python train.py --input="log_mel" --tokenizer="word" --encoder_channel_attention="se" --decoder_layers=10 --decoder_activation="gelu" --decoder_head_dim=32 --decoder_qk_norm=false --residual_init="scaled_by_depth" --batch_size=128 --weight_decay=0.4
Rows from block 3 of the audio encoder of a small audio captioner, named by matrix and row number. Rows with one number belong to one channel. Each number is 200 + 30 x the weight over its row's rms, rounded and kept within 0 to 999. All counts start at 0. After the name is the row's rms in percent of the matrix's.
After each channel's rows are labels from the 100 clips, of 14976, where the channel reaches its highest value: "top examples" is what is common among them. Only what is clearly more common there than usual is listed. The data: single notes of 20 synthesised instruments.
# convs0: first 3x3 conv (encoder.blocks.3.convs.0.weight, 64x64x3x3, each kernel summed), inputs 0-63
# convs1: second 3x3 conv (encoder.blocks.3.convs.1.weight, 64x64x3x3, transposed, each kernel summed), outputs 0-63

convs0.52,080,242,152,234,184,215,231,237,172,181,194,182,187,229,194,214,209,193,193,125,222,205,225,254,68,225,187,168,223,236,202,191,263,233,197,209,190,183,188,182,203,166,212,210,159,229,210,186,165,183,213,192,216,192,203,233,189,221,191,192,167,194,203,193,178
convs1.52,076,208,184,273,245,178,178,185,164,283,207,195,222,212,229,233,185,172,170,167,196,212,203,192,222,212,205,136,187,260,182,256,215,164,213,183,186,227,192,215,205,219,242,203,171,213,282,190,199,217,182,193,217,229,186,211,201,150,259,179,203,174,191,220,197
top examples: square lead; octave 6

convs0.25,096,222,135,193,157,191,208,211,211,176,213,205,172,175,195,217,148,200,195,172,146,225,199,182,219,190,156,173,207,272,157,211,213,125,157,176,184,84,218,195,200,167,191,202,174,200,181,200,206,180,229,244,186,214,184,218,191,207,210,200,183,189,210,222,218
convs1.25,094,175,278,219,241,203,201,234,198,203,142,138,212,209,193,184,216,163,206,173,249,188,227,215,207,197,246,199,203,201,187,221,130,257,186,226,252,198,204,200,188,175,249,169,209,163,237,163,213,174,191,157,189,219,262,233,196,189,203,249,184,191,199,207,207
top examples: thin (high-pass)

convs0.34,103,154,185,193,117,235,238,194,207,213,177,180,232,196,198,214,255,247,204,187,202,207,164,150,196,213,237,214,205,234,94,206,227,197,185,224,177,208,204,187,252,188,182,208,178,212,193,221,216,197,234,150,174,146,201,195,249,199,229,186,186,226,191,228,191
convs1.34,079,169,178,247,194,190,165,160,172,196,208,228,216,159,205,188,216,203,210,271,258,231,161,203,194,188,191,203,168,153,141,206,207,210,171,215,203,169,198,259,218,227,182,179,164,168,243,143,248,195,162,191,225,172,171,186,201,195,151,203,165,255,215,174,182
top examples: octave 2; D; C#

convs0.33,084,95,193,197,200,172,226,156,198,173,137,182,168,171,173,205,200,219,206,183,190,214,191,165,186,208,144,198,191,134,184,205,191,206,212,183,178,199,213,203,199,126,216,161,154,134,209,236,158,200,181,157,202,203,202,179,194,212,174,168,186,183,186,174,173
convs1.33,094,221,194,191,292,274,194,194,175,155,180,185,235,188,226,194,196,188,194,174,168,196,184,216,214,170,178,231,210,181,233,152,227,266,238,182,230,252,197,219,219,186,236,217,242,236,216,178,173,196,248,161,223,218,174,157,199,183,218,162,204,210,184,243,188
top examples: sine tone; octave 6; instrument: square lead

convs0.9,127,206,137,202,200,180,189,169,199,221,208,176,200,208,162,216,165,204,197,196,132,185,195,104,173,202,205,175,134,212,184,203,189,162,251,197,196,99,209,216,174,207,174,208,142,191,187,197,192,170,207,200,201,214,157,217,227,181,202,153,190,188,212,197,172
convs1.9,107,143,223,231,252,173,171,235,230,198,162,144,168,194,215,195,246,179,213,204,188,206,184,263,218,205,206,224,262,199,218,190,133,237,193,222,265,219,218,215,223,190,193,203,182,189,147,221,203,224,180,178,184,169,263,154,188,220,199,171,208,228,165,209,202
top examples: octave 2; rumble; clipping; text has "clipped"

convs0.23,096,205,180,180,229,218,182,222,218,238,206,246,200,196,171,166,249,217,202,182,201,197,196,124,177,211,249,237,212,194,208,225,190,196,207,201,201,241,202,166,193,196,199,157,165,136,195,239,176,218,214,153,200,147,221,134,253,116,187,202,219,206,178,211,233
convs1.23,104,185,202,230,203,213,168,205,205,222,215,224,225,207,264,176,176,213,200,231,192,240,188,254,235,173,164,228,208,246,204,238,233,235,205,145,175,185,188,273,228,195,205,246,244,223,158,184,206,229,189,254,227,230,186,236,184,274,168,203,198,182,187,208,230
top examples: sine tone; octave 6

convs0.47,118,183,128,179,186,145,214,175,220,202,221,186,143,165,171,197,174,207,204,187,197,223,194,130,203,183,212,153,163,206,194,216,161,134,204,198,200,150,217,198,148,202,193,173,95,190,197,195,204,172,173,244,217,208,196,188,203,190,190,171,203,194,179,174,169
convs1.47,110,139,200,205,186,226,174,205,214,131,183,131,171,194,187,194,244,207,197,189,236,180,208,252,170,239,191,231,237,176,209,160,190,155,206,230,235,184,225,187,203,178,202,204,190,200,178,173,180,187,230,127,186,191,275,227,246,230,196,194,197,188,142,184,186
top examples: octave 2

convs0.37,090,167,202,230,217,222,196,118,181,180,192,158,230,185,222,131,225,200,207,215,250,186,190,213,156,210,209,197,209,216,202,216,243,196,150,187,201,228,209,215,216,185,256,225,212,173,204,232,183,182,252,196,214,230,121,191,238,183,157,205,166,205,209,182,130
convs1.37,100,177,167,204,195,223,194,175,193,165,212,203,198,155,203,212,204,198,226,218,184,212,192,173,199,189,213,183,263,219,202,209,231,213,203,176,147,208,174,193,238,209,147,212,200,269,198,193,209,150,118,209,170,208,199,235,222,178,306,189,219,196,246,199,146
top examples: square lead

convs0.35,089,215,189,204,195,195,211,205,202,178,207,218,204,184,196,181,165,200,231,193,195,192,218,276,160,225,210,168,190,223,200,154,153,232,216,201,153,164,170,200,132,184,212,210,206,279,208,234,238,163,241,230,212,262,124,188,178,187,254,177,182,180,184,200,205
convs1.35,078,194,200,217,211,218,157,221,184,253,182,246,224,244,220,204,164,194,196,199,190,229,186,186,206,227,182,144,194,233,177,218,173,218,183,174,125,135,159,186,217,195,199,173,239,177,192,249,201,182,213,260,282,211,203,209,218,212,223,222,181,266,227,189,201
top examples: octave 2

convs0.29,109,200,205,185,179,180,205,183,268,219,180,191,158,198,138,182,164,219,195,107,204,216,204,179,157,180,230,189,215,208,162,241,187,190,227,194,186,160,230,201,158,149,226,211,202,198,219,191,203,189,186,177,160,197,178,202,200,97,237,188,201,194,204,220,152
convs1.29,074,186,192,263,214,201,159,206,196,205,165,184,177,208,202,198,177,180,223,179,178,186,215,250,143,225,204,208,210,208,196,220,223,194,213,235,214,209,218,221,244,146,251,193,170,218,183,140,154,190,147,138,224,158,281,202,149,192,183,179,175,206,167,194,168
top examples: thin (high-pass); D

convs0.1,085,190,195,201,185,177,212,237,184,203,181,242,169,188,175,155,189,146,271,225,217,241,195,196,235,189,178,217,189,225,172,213,268,218,182,185,182,251,190,224,217,192,227,217,181,211,231,138,187,166,189,215,189,205,223,150,123,228,194,156,200,181,243,186,251
convs1.1,096,203,239,218,252,209,170,206,185,146,211,198,206,191,262,178,238,153,226,230,191,189,174,188,192,201,232,198,217,248,159,218,149,201,201,205,166,224,169,190,182,219,177,145,178,253,165,203,160,156,173,204,195,137,143,182,254,192,204,169,156,184,219,199,198
top examples: white noise

convs0.44,091,220,184,260,270,257,229,208,198,170,177,205,174,175,213,193,209,247,184,193,263,213,214,215,174,183,186,149,238,193,233,205,223,194,188,214,162,225,233,202,205,222,238,201,204,186,199,219,172,203,207,201,214,233,201,203,214,211,138,203,92,185,151,221,210
convs1.44,062,179,198,173,209,238,174,196,223,179,144,209,200,161,230,165,192,188,168,174,193,230,211,225,139,176,208,174,243,203,188,240,207,153,215,209,191,184,195,172,194,207,195,159,195,197,192,150,231,220,137,175,246,182,263,191,251,197,249,193,137,192,171,260,191
top examples: square lead; sine tone

convs0.60,131,210,201,179,256,225,207,188,188,154,208,197,208,206,188,189,207,181,130,162,198,208,216,187,230,200,170,219,162,154,237,146,173,196,172,204,242,242,150,194,197,201,198,178,230,163,218,172,205,182,167,181,217,189,216,205,207,193,148,228,213,197,193,77,189
convs1.60,119,215,189,198,179,246,227,192,221,155,226,199,232,183,199,171,212,226,144,141,233,190,192,193,243,215,209,237,166,151,207,149,234,226,220,197,193,203,130,182,207,216,229,221,220,180,235,187,197,172,258,226,248,202,184,218,224,185,109,214,211,233,186,186,190
top examples: decaying tone; octave 6

convs0.3,096,199,175,200,173,215,219,168,205,171,198,168,238,197,212,203,195,198,193,175,178,186,207,230,198,217,197,238,204,227,188,208,237,186,210,200,256,230,164,169,217,255,212,253,229,210,186,281,229,239,283,194,155,186,129,165,251,157,221,210,210,209,171,210,178
convs1.3,079,210,186,191,240,157,184,206,194,227,197,220,201,140,191,185,225,133,187,197,202,190,119,170,156,206,189,174,157,261,159,255,196,203,192,165,187,181,157,199,172,181,211,181,220,182,263,143,228,223,160,226,215,178,187,234,150,198,214,209,180,200,201,178,202
top examples: sine tone

convs0.11,101,216,166,148,229,146,207,193,267,211,184,227,207,209,198,206,168,204,200,213,242,226,180,112,184,195,168,135,124,139,172,215,205,187,172,188,181,191,246,187,198,193,195,164,167,199,183,218,178,176,203,163,189,204,208,222,234,186,211,168,177,154,208,223,189
convs1.11,095,206,202,211,229,190,175,200,187,169,193,171,200,228,219,201,208,194,212,235,151,172,207,254,191,183,156,208,263,209,260,175,162,188,203,244,210,199,223,219,226,223,196,208,214,189,92,217,144,192,215,175,238,205,208,172,226,270,184,162,170,218,163,219,202
top examples: sine tone; square lead

convs0.55,101,205,182,199,195,173,167,218,203,202,199,194,209,187,200,198,188,176,219,170,177,216,186,146,222,174,186,154,221,235,198,229,192,127,115,169,201,121,212,179,186,221,160,214,106,237,192,184,253,175,204,238,196,198,185,242,221,211,227,185,195,214,201,228,208
convs1.55,092,170,242,184,196,204,205,189,204,183,200,145,192,207,196,200,246,150,204,197,249,197,235,287,174,246,256,202,180,207,184,204,183,230,194,252,193,188,200,224,195,185,224,176,224,151,217,169,208,216,189,164,199,147,271,200,172,250,163,170,175,199,181,246,196
top examples: thin (high-pass)

convs0.63,076,217,197,167,194,223,160,165,189,212,188,204,208,191,202,174,244,218,182,198,246,188,167,216,194,182,175,164,186,170,182,221,264,173,214,189,190,201,194,206,207,163,274,165,210,154,169,176,194,201,299,250,251,223,208,157,246,194,191,221,235,184,182,240,180
convs1.63,075,160,215,221,180,212,204,153,210,199,184,177,199,186,185,225,203,137,273,291,167,228,195,206,184,197,197,187,248,250,206,217,221,184,212,174,175,181,196,237,209,246,188,229,196,246,166,189,194,162,151,149,170,184,181,203,191,217,235,154,183,210,237,213,161
top examples: square lead; sine tone

convs0.16,079,254,174,248,223,198,231,242,180,194,176,212,177,208,163,220,208,188,191,212,200,43,200,195,185,176,172,207,195,240,211,226,198,210,219,177,205,217,207,138,211,207,222,177,197,213,205,168,208,199,143,177,214,191,221,185,196,160,193,223,183,190,196,191,228
convs1.16,167,184,231,193,202,202,187,227,192,202,195,202,201,182,243,179,238,223,159,200,187,87,195,211,195,227,254,141,237,198,182,224,121,189,180,198,203,203,183,161,191,204,187,167,172,205,162,251,185,203,160,190,189,188,166,200,232,156,157,206,180,173,158,220,197
top examples: white noise; marimba-like

convs0.50,087,167,181,217,190,190,257,203,225,203,186,200,143,172,155,209,134,205,246,187,173,182,186,220,147,134,238,172,188,163,200,223,228,177,160,207,200,125,188,186,207,218,197,222,196,267,175,156,227,184,173,213,198,200,236,210,204,158,251,223,190,198,199,217,194
convs1.50,058,246,188,183,225,226,211,196,202,211,233,171,210,238,147,200,196,176,177,184,187,184,261,254,182,217,207,159,145,205,216,183,196,172,233,202,175,175,169,206,187,231,199,216,185,175,149,178,125,136,136,208,237,200,225,187,200,239,246,246,187,187,191,233,190
top examples: decaying tone; text has "noise"

convs0.22,140,194,198,216,208,201,182,175,199,109,202,169,207,197,191,190,197,186,157,169,207,196,207,152,202,218,178,213,165,174,222,104,196,192,165,194,209,204,155,202,210,217,178,205,216,172,221,176,212,195,175,182,231,194,182,200,195,192,203,210,202,205,192,62,176
convs1.22,119,220,167,217,171,259,245,193,234,121,233,183,226,201,171,240,221,233,166,124,218,203,203,178,264,230,201,216,201,155,200,135,214,192,216,216,220,213,168,187,200,222,212,195,204,224,226,206,211,194,274,210,242,201,164,193,209,168,176,212,218,212,193,172,181
top examples: thin (high-pass); octave 2; pink noise

convs0.38,085,243,159,196,200,150,176,191,191,203,208,178,215,215,179,257,205,208,200,168,219,97,207,176,228,191,163,164,183,170,192,190,115,194,229,195,243,204,216,159,236,218,190,247,195,153,213,234,236,171,192,185,212,213,170,195,259,190,197,175,231,202,183,190,197
convs1.38,095,177,240,181,217,192,178,224,181,232,184,194,200,158,192,162,226,171,158,148,189,203,172,203,165,184,278,194,243,217,152,209,195,212,186,168,216,193,175,171,244,174,187,178,199,170,241,149,179,226,180,195,180,112,218,191,211,140,210,170,242,191,203,181,234
top examples: sine tone; square lead

convs0.48,115,137,200,188,227,201,158,213,178,210,214,203,177,189,193,143,186,194,151,195,215,185,217,170,210,191,91,188,222,133,209,210,175,229,216,193,209,231,185,172,194,134,201,200,214,177,169,194,172,248,161,191,175,133,226,180,213,174,151,194,185,200,204,198,199
convs1.48,102,196,244,172,198,205,122,216,192,182,244,184,222,172,184,183,255,197,167,185,188,205,200,217,227,220,198,202,194,187,194,144,194,236,220,247,213,207,174,247,244,216,197,199,248,185,208,230,180,253,209,189,202,209,227,207,235,201,222,197,204,234,231,317,218
top examples: thin (high-pass); organ-like; mains hum